config.yaml
n_mels: 64
win_length: 512
encoder_arch: "convmixer"
encoder_activation: "silu"
Rows from block 11 of the encoder, named by matrix and row number. Each number is 128 + 24 x the weight over its row's rms, rounded and kept within 0 to 255. All counts start at 0. Numbers have three digits each. After the name is the row's rms in percent of the matrix's.
# pw: pointwise conv (encoder.blocks.11.pw.weight, 384x384x1x1), inputs 0-127
pw.165 108:147114114106127069095119136168116190129109106110155089108154163123138190125085102107147126113117076152138149110133147127134113133123085133083113147108128105178107125144118128109142088147112088106146150114141086119106128150122108131160111121148138096094130173079086097139136140158125117112137096137122103131117108118116130158144103099117155142132161148092161129100117142120132099128152
pw.166 078:133175125092123099122151180116098107126159137099131132103110140115143117102122136125125140145115132141101135208171129124106152140109124086136139118118123135093127134130100139144132106120175140145132134144112189147128103127107110232112096163124116174139133129197133130133118097115128105128127173113140104133105103199139127093143135114151085140091124116148114114181123116112161135101120
pw.167 071:111131135135154109130112144126081127105158120095171122126171161105159133126097097124154127127124113157121134135136113179110124130165105174132132098132141129102153113138123125127097112133117093119125127159128153118125181120100127120103128103117099118144127112144115128130143187108129177108122113116116122118188157115134129111109119105168113139226125101115132107124116132116122117140150
pw.168 097:147138124123152122121118142126105119093115147100086100113129117151147137141102143123130110114135124110130115118162125145111148125123112164121149127135140134206095122105105117168094090182136132117132119141139106167137153137146127124164154124120140125113103139108107092123153123141102116138140110136134171152063093141104137125163134133140140136139112169074113127101147135154123096130120
pw.169 078:140150185087134127097144135110126126104132167109120123108126136117151107143089132113127112115175109142139131141156123114085143117128131128081145105125145132077132098105120106120135129133142161116170122121120119122156127128093165113175131151151118134167097116117104177130135107104112123195083114089133110191095085163136119125194094115152085138112124135125102134141189105133116134166105
pw.170 093:116129142118125142180123140119066095124130156117118154144116114122141103149130136142113134102103148124129127136127101140105127146125168122121119064124117113123114103125148145141105143140157128108137128127130167166157138134095106140118105108104131158131131103189184132119148108141072120134120097106149107138092104148138110119152111114156109141121114147126108134141126107151131127114126
pw.171 097:146119137161170123110119118138126093081091158145142166114141118085105170137137148124135171084101149112114126109122113129169168109137137148108125162122129198170157115121129118153120118105124155142133125134113112128091141116168138098113093132156082113135125129127086128117144105167149129111119155129163096109142144097118145142135102106147122104113113154145139148137105147162140132128125
pw.172 078:170133114092117112131133111171120134083156158130145148129144111130101139117119101151129100149151103117116102120109129120098120084164135098119108171133169146108134176113072082109094109099121127131147127138116172133123124106103147132122132125122075125133163145170134109142144130147188122119157138110128135144137115125066147137117143116152107150151108090133167153113136101135183096129118
pw.173 081:181116154116180103125120118125145095103111128102133099126118163131164081097096111111194117122127085115117123126128132149120105138131126174117123172126123137090120151102124109108110132133122116104156103190107124136156145133118114116138129120151108144127118112113182093146136199139172196136132109102127130138130140114140090084129127132166112092174095126122116137133131139184176124110130
pw.174 108:114145092120109116135103144115102153118173126094140150130082138095133131150129127100109106161137152114095110120130128152112138127092133108128130086178085116116154173119119107131141083145115104128102141120142186136130125134082077138123110111095146157137103147126140125145129125111118123109124117128087105099125110134125125112110128125129133178108156121094100107118110107120076124069109
pw.175 088:124125105141125103125119130132122101077126163099116113105134128143121134115103104151109162119136137139179195189134147119149107113172155130134129113137163108120122101113117118122068097151116127117123156141121128148106116143178133135109110103119086124129131125107101107130174120127101144113094131126194112119132097110127127113124116115132113116143095103125123109152141136136111138134158
pw.176 091:137116112148093114109109121146151179119117137115110116118157108106099127134085157161118091131137141096092155108112104103120116168142094142097106141133137112102173130125175172132129126148108099154109117138110112108142100145116150092078120119126153110112111178111157133112158131136122131111126098132078126101134110095150194209091160115127125122129161127137179094124117067101142159139094
pw.177 104:128122122148147113104150141096116104106129121150107142085078158143092099091165105091149121129119126096163154164140153120106090122102145154124146143144085121079106164114115093109131146123091113103144141136117124109103114154124120131148153152199103121143100138102121137163168138156128190100108107129165158115118144119102109090118107126152132118091111108145086157080113136150134107086154
pw.178 154:118121099141140127132121111119132167137111083126117123111138111107135115204104144109118110139122113127103126115105119138127138112118080189128114093119116104159177131205192131190110134225115118158114116123143122098138127138122127124147135119124145131115118124116183127115111123130111127132127121138099132124116126118164139192145151137111132125130156174143130166151117142111116189150116
pw.179 080:113185124124123140103111138122150120087171153119118132116121108102132114123144114136106129172180167101128115096122108126125117116109184129141123111118127124105133155126113110128103143117128141122110102148125201223138098097113168126145092139129101183151107138108113149115138121107114141155120103105115114132119126152109116110126116122159091109123097107128114137140191109135125127146094
pw.180 100:140202116148110114128104187153097112102142105149118111123103113155167117126162072113125126148154124084137119124136126135117115138110149101166101128133111123109129158120133103137118153135122112155117111112147187197129128124131129169156143095107114196135105115122106102137176093083144104124135151136143126134094110179128128109121126109127106140116115120115121137174169102166115160147123
pw.181 094:114160111103122099087113169124125172121122113120123127144110139172122125133103089129114125135146102138139128130139128116126131120131109122136155170122150130100124140139111140126122111113089079151100133145129092154099150104130105166127171128149101119091109160114063112119106157122133138100161139120119146103135106121174143099126146113131133127142109116102120113091117145120101142108130
pw.182 089:124140148110112124144135149137140180101123096132106128132132120151109107142146122140115086152196123146130123121133139092063144123104133119131134144141140136140129134105103164121156083063149106135132146151143124168124139108071127152140123139117101135088144185152079125123093145112115125149178120115132153158107105142097142125120150144126134128113112134094140120106162100135137094107104
pw.183 131:111127127130126135148138125114104129112129140146171134124153152138124107119136123145118140112136135111136117143148137144091132074152134120156158122133133147118122138178138116121086116099130128165123139119114138178108146115084149118162129159130094140197102159132120122151128124157151116114133123117150125117202135130116182124111109107143109142140085098143132149127140127128122130159156
pw.184 089:120177158126096144113151172092133145093151107111081111112096131112123119092139145083163147136144120113084103074105121136167123142086099108135131132129099140122076128114070170105083109112135141090140103124110142136110102122152114148127113149145114111118121129123127112109139132113170134140124139105126112133132139141092097107126124116126106130141111072105100077110137110090131093123101
pw.185 070:150119130106107122148107114146112093082114201122105123146140123110133152148138131139141138111130140150131114125129118125125190112146170101124120139094145184091170137130156151194112114140127129203130116096101145137126078127126133130119127108127133162154107138140142125131155114118171092117106184071113120119130100122123183188121129132144101099097152149110155126145123137113134134144119
pw.186 092:130123103137177095086102107117125124071128178124144127090152125121131142169082113142099145108140141122116129132154121144119142095154120178085126098136149166155154114127119112160126112129125142108118129158114119122123130129103156103125097135124099120102136139082095167132162120152119152122107098104123118129134157110108145144141123111199110160143127169131143157123144133165144120147123
pw.187 084:098149121132122155110093105111162098107128105117133119157103129134168119086146137116119112150169143095099107119140129124110097110104171110140139135129142110085086175107080066138111138152123129116117129130116128187172109121088147123117139092129110192129120114119132118136118122099131122171125138114129140158121137160108119126085156169122126116123109089141098088157196098115124137142100
pw.188 091:096171179156100106128119161097108128095142124118111111122109109114124129095141105121131124165179115116112114102104084138116099105122123137116115150183116107119114130151121164104132159132115094097135108203093102129116097093106145125133137127154103118142109177117127150090128182106137175116153105106124103124125148111134115093125124123178140106107099100147112113110127097126190156126095
pw.189 087:122129113084140099125140162107103114179137130106130118090166167109110104120089148147122096150097126151116134193185154130103126105115106125099163130120114130115110142125162111130082114139143123111127163134108155134098166136115134170106140121105128127139133102140092085153146124130130124102158115114130113119104104140166151119117102089147081205157113143131139154115114124141150132138144
pw.190 106:129134132177113139110146149120141147120113158136092090099129123137089132100118144122125175094132114126151158135129137108191121146113117122164141105105122127159126082120104175094133072082130130142116131136138089141091127134174133117106120145150131094081114129113114123123102112156115109100127159130147123114112153127097126123127092110098128106128112146105126133145122145123143067124162
pw.191 079:107111118119129101110098117103121115155111135140130106116137135140121130104090103149111136122130132120117113141169125119106119084113131123134157166148126135128148168152132100135068127151090101135120153121123130159124153144127156134129188123128096141129102133117108097145139115140128109121123108109125177134109124112165178122112156123188125187123129107115127132109149106137152156163146
pw.192 097:113102087132121122176125128115117084136126180159152140127120114084123091134115114121110165153095126142190151157123110144195128145156133125133113068108107127102126101169161100158143147119132136147091111106103130122132104125125118109131097111124117119148099071131159153115091105114104130106105144110102096079142129098125117140161107111125106123121117108160110165166101182137108114123182
pw.193 120:115109098145121129118134100117133094131129132114172156130100121108133122118098115114113142148092162091160130162119115166132095146141132124120119111124116100167114139153150109143141160156119137117106106123109146102120099108122124097116101116109167149180122096104131139120128127144127134126140116104120110106165163125121112122097142125139108108121115120178112150146115124131117145110123
pw.194 080:133124142090133108149116128128136100135135130173137091096107122136103107071131097124142137135146110149124118135127157119133098114113106126138116154156106099088125149088102129097110124133119104075157138191162106131098104137101160115113123107143113112130154135154117170132143159101119158106165111136119133155121138108116094089146136117193127112111118121144137158131123122190185134112129
pw.195 132:116141114120125128183145135134149147131140107146137119122133121098159131143154113140111090096132121156104080144122122117113148097120107172123122123117133150165122092069119069161143113068159132122106160134127111134122138112083152167120119157195114125136105124195122141102092122107113133109080139131118114107108116131062118142113073111123136125158116136127126160135121121136127139141131
pw.196 073:132106124093146098145110102115101107158139140104123125109143164172116123101116111130129110121133129180130105139123181134114158088122134098100118145123138117109123151134131099114104124130138120130106187125101132143119196183117137158137173112097107113145104120148114113148130101095138109108132145077137125126108110109144113118115134101177107225123159104129119106127124148107137146166193
pw.197 078:131093140078126105140110117133119119126137136107106165118122119119100100159100135118135145137126112178143141146134103130149201112123088119105121134137131192066128145139116089177100119111102119164147108123123116088139152123102108131131103119110121125130129125140112135118127136134128122139132185114122133163103105101131093107192146131144109112132115095111116103144131160119135114103142
pw.198 075:139145112143130084117161145120103141083166100112111098085086145114152104124128103107157137131099104116100123094119137158127136134114116186135110103150088130123143115107138110128108156130122118129134132139117125124103128156114075148083083169154146119149109133135116177131171171093112175094095135120126105123114124120132120084108108101177116131187126123136115135109097124132108146058123
pw.199 099:125178148183120110116118098130097103104157130102137127122118118169153105116158103134097132101129144111127116121145133164127122074123164153139141126138135145115110116123116079150128127105132127127116141120137144145112127133103160118121163167144093121148128112127058148140132098119133139131106113132162161142104165134134125095118133121171148141138102105131117114146141118137128195149131
pw.200 086:116145130101129122097162175104120129104134155124112102126115168111114129124117175133126140117108160098111105165186154097153111117116153116134173132133124123085114129126106143119075093080176137140140134133148130154113106117150130172119101180122085144110108146099067116160119120163142126124125130139161140141151131162121180115151136126143121114119106153110110141112128106161111125126107
pw.201 158:119110120145128111117155117131165166107102101146145091116141149117155130124154107114139116083125085149119092125111145130133146086133097144107115142106131150157141105122125071131119130070144110119131157132145076114116132119090141164146119164182105104126118158123081107126109140128160142130088152153118131135134147130028127145154098124111157120129135133133126154142124150128120131152123
pw.202 088:096128157117098140185108129107101100155113155124127160160116109135106129110176127126116108127139148153120120186157116115106134089136164110091136107101121123133176148125145138130091130137160106183124158139104155148164075114121124141102146121104114187127116145197205137107121150111121133118127141093141147112125131162117119121139134161149139106090132081145116101150117120115165162101120
pw.203 166:133110146105096087111107107136076121096116130110117093109139123091134102124093108140143134115129100126139145118106124127125126139144118110089102066103142107113129106135113128120112149132110111121137121107120112137124092151136137125129117098117137109139117090097112091132203117098090119115074116104146094141109094104115128122121116093160083140117132103130136118107139106109120142138141
pw.204 126:119131132173132158145131132115150110157145116155181166140101120109130121116136127126127142129117146139127129146108111154167121150115118095169127128128110114118102124138137129129172146127133153133108113108091136108100138116127114119126127138117113111162101094144122167112132104133138118124130146076114097095193183130112109119132126109112120125091105106177111163165117147120124133124148
pw.205 077:124115114106147117111109136151106128116110126152173120156208118120115148114098117180123169124107109142110125120129100131118140098196133136118133127113200139112140110148127126114122142115102137105144107105165134156180148129133144134139107099125101113146191108108133121117110106117133141168130109168150121184152149103131110143168165163154100131201102123140161124120185136125119128170145
pw.206 098:115125112156126171128145116116092080126107201114086109121127141141097123125138163161120137128118168105138116133159148118165116085121145132159163140141115150104085131133173095160123183118138132130121156122127119155122108140102160108110150123121088122119102135104115106156119099150131117125136131115093165131103164110146216139113131144187135160120119134151123149112141126129153190153123
pw.207 111:135112192113125113135138105142106123133112140119109136136112135127122097130118120107153126118115138143140139132119135106123145122110168106127107105126097132071115135110134104144123106110105122142197100162135133131132120119109126116162136120132114146140158121132144113162132169184106142131113122121144103195106106110127103085186133105162098126091103110113124119133128137161191125107129
pw.208 102:114121121112118112130112120133119136125138124121181104112150133135131134113089096128114178144140129166117114137123122173139117091160105123139126135133150121096124163170094099139099089146108113124150111137110136152122139110095144114165127124114087145104145125117132136129152139141123131118138099106148113144201142109120130120169143115161087114173096091117146150163145161130146117146170
pw.209 086:160140120152137120095096144168144191105104122114102102130116151163143113141148099117154141098131090140131153086118168140163136143110123145169114148107125131156136114127127139160160132127085098133112143109166096126107167156179111125143164098106141084071142156114117074166089150117127104114119146158151161109097127102144123129091137124136157141154143143087133123133107163138104166120147
pw.210 107:134114117115094117122126120157126182160125085105112119127122166154104167125163128123139102141133112125105113115148188098086125179123120075111126104108128090102146154126138147107147103131108117140140166093150127115136108166085102112140122114097154140090152153108136105181138115147095083136150110160138151138117092117127119167138135145094181189094169123112145110120129097098112101118107
pw.211 131:121127138170122122108113084129103139108115105103156139123118117087158117117114109118130110128115118119097133130111128165128134114142111126107109083103129132147138127106142078153117171166117140126133108114114112059123103119093115119104104097130126124169125116109109142123063137137140139113099148112112102124151176117133105133113136121108131101099128102195118118175107148103120213127109
pw.212 067:125118137100120114132115111144133117114120139105135116124208129110131083115096115181124119102149113127114151118123135139131096101202139129131118128143210107090183117150150114103109137129112103110151140135126123138154121141132185119108109119091120127142206116151102117131134124118108128142158109121143116165147117101136152178117138125149094147194136100130183107110192117113153146199129
pw.213 091:105173123119099142118151165092109111155173142116117133102115129092111121111120144099127102163128107121088130167160109161121104177106082113148144108137119094080149145106119128133108134137160149150134108110114190122120100126099102172103109148104154157143113108168093131132165128105118149114125153095117122123117108179129110108122128113147101160143146104140103097136104103099111116108104
pw.214 075:126135151144097111101142125126090129101112135129136132120130121163101172135120116133125117118138131097115110103143134106104108131152131089130128122107166115115160147122130116124090143149124154124170120108148109114133109132105123118137125115096118123114178125096083115157170098165129099154126124147170162166108113157113131127159141121183140149092141125145141104163139107122127162147099
pw.215 070:187146134106153118186129117198083122088134150090108103142090113174125100197161100110127099112121136128162138138130129142092140138126142152148107150145103132098115135133136137137080099123116120114128132121164134131114155143109097103194146124104137130152115131119134112140103117095135108110122123150148122126101111154137142109142100098140117129121124176095154150117101145188095145096159
pw.216 078:168132129144128100136134142195113161121127118111137120123140105159091146164150076125110121138151107114161115146115138107106084131158094144092090122146151101108135134112127104097150136133126135074130138133184120137137112123105098121146149127082152110143178124128129120132186126130084142114134075186153142137097130136113086105139108129152184131163134136113155159087116108155136069093110
pw.217 121:132138124152135091132098121129066119087122136112131089119154112122126136122137088127108145122136106124139124130141128142104125115169121140107118105155143116079155128134115094116100140144142105129117162148145123168161129148090130121127147122123116142125082179096140116125193137101108150113134101127126168124097130120123133120153133141203158160144145125133133118123147106147140134141128
pw.218 077:141125176089122127117156144119106108083167144102126135133123147106141112147096143134149132163136130115143138103141108153129134123123152123104167117139137115123131117134118157108140162128126170117195096115117157136150142126137111109172086149122105120138170098133125135136141126136119123186134100114149109206111116172114116112164122136165086115131125115099121145113165113127098127121124
pw.219 078:141121138113114108111102122165121133096131146200123107127171115099087158110096139173095150124130132118086103069134109127147110103105088119115128139128123118099127147139119132107121102137117121106117112158142120114129112116122171087102117113095130110111146150109114137113110116171119126113115093131117129113134141099123135153129110117200115118110118119117181167087120107141188113159100
pw.220 077:131148156137110116119111121128097088102121121077169131114153118129137154112105110111135150121125114119122126134132113139148120134153140104141130140112163122174161127125114091108100111143126147133169119119125115152129117129134132125133120109096110145129168086126124110116166103133161097140136168121145116177138116166139107116142136128151102121105130107117139098192160118126120133167113
pw.221 089:110137151168101131115130153106130076103132193120129114127123131112089130099136139127141189110144134155128125113117131125198115154139177078128122069129129125109136124093101148109113128082135127131134139115101144164123110145147133135099110148084094123096135094137106109140166100131111113130096138108131112134136166117091121089122124127192111139119108084122111087158129150114163110118152
pw.222 085:120119136137122098111112081130113109129125134128128106106161112114125122088124127135122114140145133113109142127132116131108126113123133145121114106136126127097113126107135089132076104118124108128125119194127113126128102115138188122088124118161151143122105157132120141123160175132112163117126119102138131125132137106106158141108128129226112107098119130160162111128129094151191143159106
pw.223 101:130126129074164094102140142104140152133162142111131156115094174121146084133106096147141120169123142134134127114137145154156119156098126121143135151149105141138082172133132137144105148137114116142130135132089149109083156116148098140139124134123124104130117147109083113153167153121144161095190122096116108105108114103167159087119152088120105169173114133127102164099104150141112134088146
pw.224 103:121151163134106092179119138126100125096131128098127113109131121148119098105134083128123132143165114173165141183140136112105113089157137133105126100128121122115120108132111075105035129100123108100138176149117127149139130139086149155143168136160090115148106145097104163119151126089114174128139129123138129140080096121107110091151107128183144143116104095121116126133140135119146143150191
pw.225 119:121154148142127140122068114109095093137098118148183137125100145101165114110141138108146176101115146107096104123134148189190092174087116115146140092096096108131094131183120144130129138182133136119133119130123108133096115153143123097115114065076180130165122107122114132146138129146128104129105127119111098132161183135153108106122136115140130116130140128141116141150117140113135131123130
pw.226 116:159124113082167110103131121130152143118116157148105154129094112119103134161098124120117105126141161118147112103108120094136120128086117127119114169131093122177084149128131128127124087098126119113110101136102118104084111106139119104145118114117123089091115122120100129114120117139135118101120133075108095111116111114120147089132139104119091095082114165093122162113111141182135104114113
pw.227 102:112119117180099105137109109132102097121113143101169137124115120113110145108115087127115182125105132146152149178114116148186110109176109098129100097095119119127126119112133093118172120084106117137138120094125147127119107118125117110128099108102135130147117071132098124119114093149122102128104169129107107127141157134129110122156118131120115120106097102150126132200122166099112127125165
pw.228 092:129116118136146132110136124100163129134161124114076174115100136136076124134124126087124079170134148112109106124111128089091127124115142135149123158187112132125133145098128123127177139064110124152112114169094158122103148116107110115099133149127102142080108155140094149140098171143148162098163128094116125094151100105139120115099120111114111147103126135127106080108095110131127137102126
pw.229 098:125129127123129127107109121123119098090116143157141166144121143101126047167098112145114132133164182119105143109128130139110129127150204125147127105143138119096190146140160112136166135132125125157127117136151150171140110167149115126142122110070118182114124144097161113139167106124107116128123093133152103133155131129119161132105136129167101154134166123124114097121158104136116119112132
pw.230 105:116138117152143153153147132155136166084128121138131112133112131133150094163164133131106120086139132151112059111123139116089150113120123153125119092121128131144099088095117115140117111086184154115119146122165112146157147121065128136143100155137113131116112152136142143112077098115106111152084121168114117123121140153050126156138071140123177131132117144127122143140120127142117128133121
pw.231 096:151150107135156108129161151143080092096104174162131102140084128150148089126126109127126152126090140098166116150161109143156106110112121153137128152140099128096117156152126108118098179119164143104102107139154131171132123109103100161123128130116086147154094098110080120121146093104156139106146151126113144118090156191121135072125132135182120131107113173163105199148120134225124142105119
pw.232 121:126109093145133089111135128116104126097117137090153129131139158135099131110089094161128118165128133124104119161139151106107128101192127126147130145151147124080158149121158107150072168142106109146134135153116125128125156135076126120114108112105105122125131170118093127167155160151128154119152138114126106129171103115116175150136137110144101140160103098196119136182133147138110203151138
pw.233 073:134118124135125132106168119111098100119131140129102110096148167142103135130129190129126163134118135118146145167176162117117114120125066113128193119127120109123127126142142108150097145168166131124125158121128150116115132172172125138121139186122097124123101127140148110164201102137099129136131104130175153125116100141130174111139129106190128164132139145131115131137131116139115161132140
pw.234 079:132154126122141132147118160123137160115115110111102133139105125137108095138127096129136105154156129111132130106162116074121128133111131123135164170136126145145143153105103158114142119046117127151146116160129136181149142123132129146159155123147092163083120152129103101131135146128163141141179135114127171158121109157132129101127147156149116124119128131096118104117163088145123103129102
pw.235 073:113123183120130098082166113100108128116154123113104117102108144103151123101102108105171130121138119094107130130125120116113099131103126124126121115166093099122117115123122120131143113137148139128184110180105138111101093117125139125152108170155125120156111145125130154138125180157130183109120103082133111153109122161113121106147102081210098103074114130135104122135124113124169146143113
pw.236 113:113117126086110106138126148129135153161112121138109107134149162138118141114113150138134164136126143157110103116157143099136125132123157116131163149145111135134121122141120164114084090052134094121126134153120113146125145151162124141126166141149118137094111159121147117150132157134112124115180101114143149116161117119147164121123114115126111129137117117095132114095126116118131101131165
pw.237 103:128114131127131188174173133125163121112160108153091138178110134143109116130129143142145126137101171125114102105117134091119117146104155126190121115161110114142146131048134121118099109084135157107143127126147126112170132143059128130114121173139119121106136091118156162135112116136140147178115099140111136155097138120077101108147160169125157121155125119120112146117124114134119108110111
pw.238 094:125109132106134086121168124118095161113126146126139142096121171088159126179127107137141075109096122156116132114117156127113134140107130123096111105105109142128134117146157109178128178148163093163133170113101105100086144157121124164130116136155130111108096149142101094150182130133124117088096153107109081100116114139119151133125096084149119179139172128174109137152091137126123181129130
pw.239 080:122099130110128135107150131105144088117149170111109147115095114125092110120091113138133137164123149125155178162139114108129125115163143121153137145210141142112118168123131121121111149105093153147152112172118153110125126130173117143148125129137087103085128095102084157131153152120151159160142146115131137136150132123110124103149128147156098099127113102145118141123131139138119114104156
pw.240 082:154108117103110135118142115144129087099161198107110127118127134135103077136110132139149134119128117120123123111121139102096182107160108095157127138144162186092175149109145113156109100122120118240129109111126148158126113143120145124137105164103102148130132114113122152155136125123178109136097209097121123139154100095134192150134126120128090132127134095123153117131145139097133155128120
pw.241 089:117111160121128128124151110117080127107130149111112156125116177130110115137133151120144153117104146108122116088167155128138158125115173120114167101140107150080139127114125112130129116092136144136193138128161138150117136152118112105144101151103135128124175163122109129187118130204102111149120110185162142193088115129127152109175122128162164130091136126110116128115126143125112122097106
pw.242 142:101118118165128110123104120121123182099090163111152131107104107091120097139122120123088179122122125158175164153124110136192130119133140113138123091097120125144120097151119142137111149129134145126101138085094099131118123113183127123122098092108120105144108136124109128090145072138100084138124147116137103115124122126155113108136125132128131101109107130129091134175119184111102134141154
pw.243 113:122116126136111084094165126153131174101124115132153094100167133122152229135118099120120116093101067152124107112099137128120138118154095132093087110101140126133158078121128127129168132140182122116138156112157098093121137118093140151140114186181140071120133157123114110111137136144123119109074128169105110113128124152083119172179076112125166126143158131123157130151101150115132135155123
pw.244 087:125147134164112118136110128095118091134112124055117121147164108126140131108092110146139133115156131108105120130114109107130122114177178116094111137109172137089181140097145127127094144103111119192117096134087130185141133115135149120086142108148118179122107114137151108110102144090156144124111173090102127126128125121130155148099132126137111103123126102138125088157159127118119184192131
pw.245 083:173122098107205099117125129129096088100107135177130086123119127119124104109108093128118169119136107101151117119153126108131096103117135175141118137121121114148135129170108115124130118115125141100102124178137114129124165137123128130187126128138122127104104117128119141122139131110115135118128101107123125116143177145121122086152124120178092114167113195131116194102141124228158117131152
pw.246 077:114147144147099106148107132121093132113131139138150108112129159136135117118178113115112137119151105137111122148153162132118118110114091081151137103136116122086170129129108095110152151127137103120127202106170117127156128175084113148131171106112136108134111161121139099155135109115116108124109115160129182141091110110145105087129137173169178213117162094121101114141125129132138115131140
pw.247 090:126122144130136179162106118104105111150131166119128135133163129146129162099135115132127124129120139119102116103134131143121113115147132103239118123186136123087140129135107112117114124158107137133136123147138136140115195117106146115129190091110118112151125131125129118156155142102133096112138135123127132120177121111145136105124130112145109175174107108109119089136129122129109139183138
pw.248 087:143108130136137167146167116159151091170177127123094154163126114143116154118147171138124103113108146118146074146129125091104117123133162118151150126134131139142104142074114091111089094057160155123142133122154164143171131104094134144119127165156111159125138063174165124125093105158137121166053126151113147148136138167084160130141118158120137125149079127110151134131140114142148098139126
pw.249 086:107148131184063155171122138152113103111128121095135057178108130167138135088169112138140135137127124108135115126123145115120086122153115093148111135119123096095113140157105140101085125159134095101113161117170131129174092151111112107124173122100103102144118118106128109146161128097143118127140128164112175108137163109127131119084158181135171137149129068129139098117122100087104140129118
pw.250 084:195168146120150122106113142196094116093145153100113105136093141171115119160182127126160122130147112128145132115124171127099140124146132119123126154131122131101135151118105123110106107120110111104126127111178161116131125170115099111172144125095107137122159114134127111184160109086148125130109127158152122126121128148132144124102128113143122133116146154108179129136113135180144137098136
pw.251 104:118135129103115113147165145125093125115172191115114090101120122140119157140091145127121150184136116121199137153159100127168122116144097118089155134140133129106124143164128083146110151131130148110152111126102190108123105112120124116181136135124098133137112139116126119131190140144128141151150112100106132160104100181113127100193130123124103114106107129122121181112150161130121122132142
pw.252 087:112129119130107092134125121111110126124106127143143117109148104117143100104121093115121133113109117115129154119142111146123112141171106105118114123120163115075242149133134155119148136138147137179141116126118139159158124138128134137123119119124120196123127138109161119114154117111106120134117134124108136158139148172149115149158120127172117133111185130144130134183159125143109129155126
pw.253 084:137124121152121167167164115137131105132165138130103140165124126116126153138156147125128114105108146132119083136129126080112153125142147126110126087146127140158104124062125103130138098095173163120138139111135169114171140129098142128134109187138117144121100088155150149142125105147123132164082131137106123138121141149076116137133106143128146120143135119128127133129150108123123079153126
pw.254 146:138093115114145151108119100132147131141120097129103134113141125118128118131114165100135105115105117131125154127103125119121144182115108151098106097097118101116121077081143154141111125126138130116109124098119128058124128155156102116106112100117138105094123108136132119109083110120064127114120103108107137097117107097123131183099124120090128125112177173120138089127112127118110093125122
pw.255 114:128128167105126120114139113124125121116127141195114117121101128131089146115183134121116150122158127123127108107113137106167105132108148142101122119143104111132132115166135191109116158137130120108120138195129122116107110127184135114128123147124139111134124178111150160131120172131104141094130108111174106104177157109119128104114111110174127124108120129138128145097097126163181118096126
pw.256 122:119135147104122120115110108120118113128127083171171150115114121119102130126159103136104108138136127103123110104106125146102114106106101124116113103169114108090096149178140118127152188169093126121130111138113111109092111114091131112163124104111095109191125130101103146127120125130123128112125096116136109121160146108123116112132136097110102120069112098187120161099127117144135179128113
pw.257 091:108122101137118121147116134117124132096113138064142161132140107096153134167083118143118131121126150130112127108101099151132192088117178104124094125120127194077094151128111109187105109141137105158119090092104145145130123088109132158102101121153111152108120111171145110103153086136152109127112170091098100116129105104121138144134151120140076121130105094106121109144150150097112159124119
pw.258 116:132113117136132104095097133134087130128094115123148131098119140114123093108137119131134169125107112125142137146129139153146120159134119124113121099088113114091108096159156129117131197123117126108114129103110119114111119152120102137110108100106164104218125113117094108139165113144101144096123121138154114104135137114159127127113130103133116143114122135191123136120111147129126177103137
pw.259 070:103115113100116102136116137102116100151133121130159087101121153108106136098119118120114155129121124185128118212191171108145124089132127114099155122159113124114149132140116109103161103148179106121104188139122140139136123165137120215103128112092099124119121140133147152142133118102138120119138141095119147125134130150128124134134126128148142186128183131143128147168131123135143108108147
pw.260 111:153124122108145107093098128128111128124113105113100095113117154106135095131087130118173105115115094106099152099117157124103137165108090145132127102106121097143135098112117167108160111126101106133126112115124089130104080188134112100109099112134172121090107142088109105149152147106078123116135115113121128125098092120137123140110116117113127158129188146096117103114111100102100102123122
pw.261 067:145119141118124107189132111124102111139124105111121096120128137144099125110157108135134132133147132183145141192139162130148146117150163128113132128130115119112184122133126144084183128118133115136115207139109121132117133175141133162143150139124128122148107140128143144140146128067125141108142133099118148122113132119148131111123150125131158178105187101141131121110127142120139130123174
pw.262 091:125169196162103113138155180149087111102140183108106105146129127123118130139134134130136148096117118132127106124141104138165119140145133133119146103141127119128149135110105144109123113092136121126150106146137135140144120128122136131118144159108105133123111110142106143120128137120110145110094133125124132134139148118141138100150124126236128134150108109119138113110118136144168119127126
pw.263 094:129137131126117117130127148114083151086119110139137111111130135106175109130150122131153118126120107148104143113119126127089208112102126114150119112147101188053143107144107111161120136133148107192122148123115122154135128155120125227138142143176125126131095132126140118114175098076155123120121188109142121120100092128129137128133141123166101143100152118126110122151133132125120131138130
pw.264 116:142108096156157109114134125125151155129113147106138128082147125131120147110107098104140176110106109138167196125088132125186135139146134158129098140106133142155136111098125161122130145134116132150105126121112119114092144133196126136109130129179136090148117119142111142112155118126151151085114153122119105073127111096109113133113081092130131122134137150142135133160092154125113141139158
pw.265 086:127156149123126127133123139123142107108128175129103111117142128113115104122113110203121117112185122133137144108130147123113121128137214124147133106135165126067079112124111135114140166138122156146122134108124136189107142146105172129155136124114110105113120147119102099145184100102122107124137132101141114107122106130115165116122100101182100137148115092140118129130154115123154102165133
pw.266 097:128139116170112092117125138146094129101103179102161110089126131079138158099124092117143168094090115132127129133117143154194130141130103112135104088084109153077148109125122119147148140131134093166136137097117094154102072136146122134113079116147128079154136146118118111128121116156157128093105171143106089105094145119144143121141103097128137100119141097147134138173089157103139126117123
pw.267 140:115110110142145129124115083123108113148118083133200139144121124099174123138109131101129153133113142136109103104096130193139113127123111136131102086109104121118108160174149105161135108174116120106126109123141128087132121119094112111139117107126159142152133100105148133124136128152136132129114111131082109133192204113140121149148147138103136119138134140124126165146119180122109143122155
pw.268 109:116190134146112100106098192122125151119083140131120111086125132088104108140128100132118161131180117129150140121133129119166129109110136118118128109096130158157121138169129151113161135136105093154116146129118111232095117113148147136143122090113108134122118181083129083109141105134143121093142134136137102115103119128156166115128110103135130119110110127107124130083152142109152120125134
pw.269 092:122120102113136136132141097118129083125143121139154163118114120104146150141130106139117091129109163098117072110101106148093126107129149168095109101153117133118130135142183085171128199204136137116120117147112138106115102109072131107124115151160138125195129133126119167113120132128132160114098093138096095107150125123139142151117115106152114105111118115190124167111120125131137180133101
pw.270 167:098127109130117117115121102101151191119116077103138118129120117102165120146113128086106095127126111115092091095104105140106125108090085147110107113126105129174092124149105095169088090115127102123105118116110103105121104087105118133130124119157134128112099154114125126099101136124118113105127119098079119115129117118122107134118135123102134118127121141113099119120109120107098144123097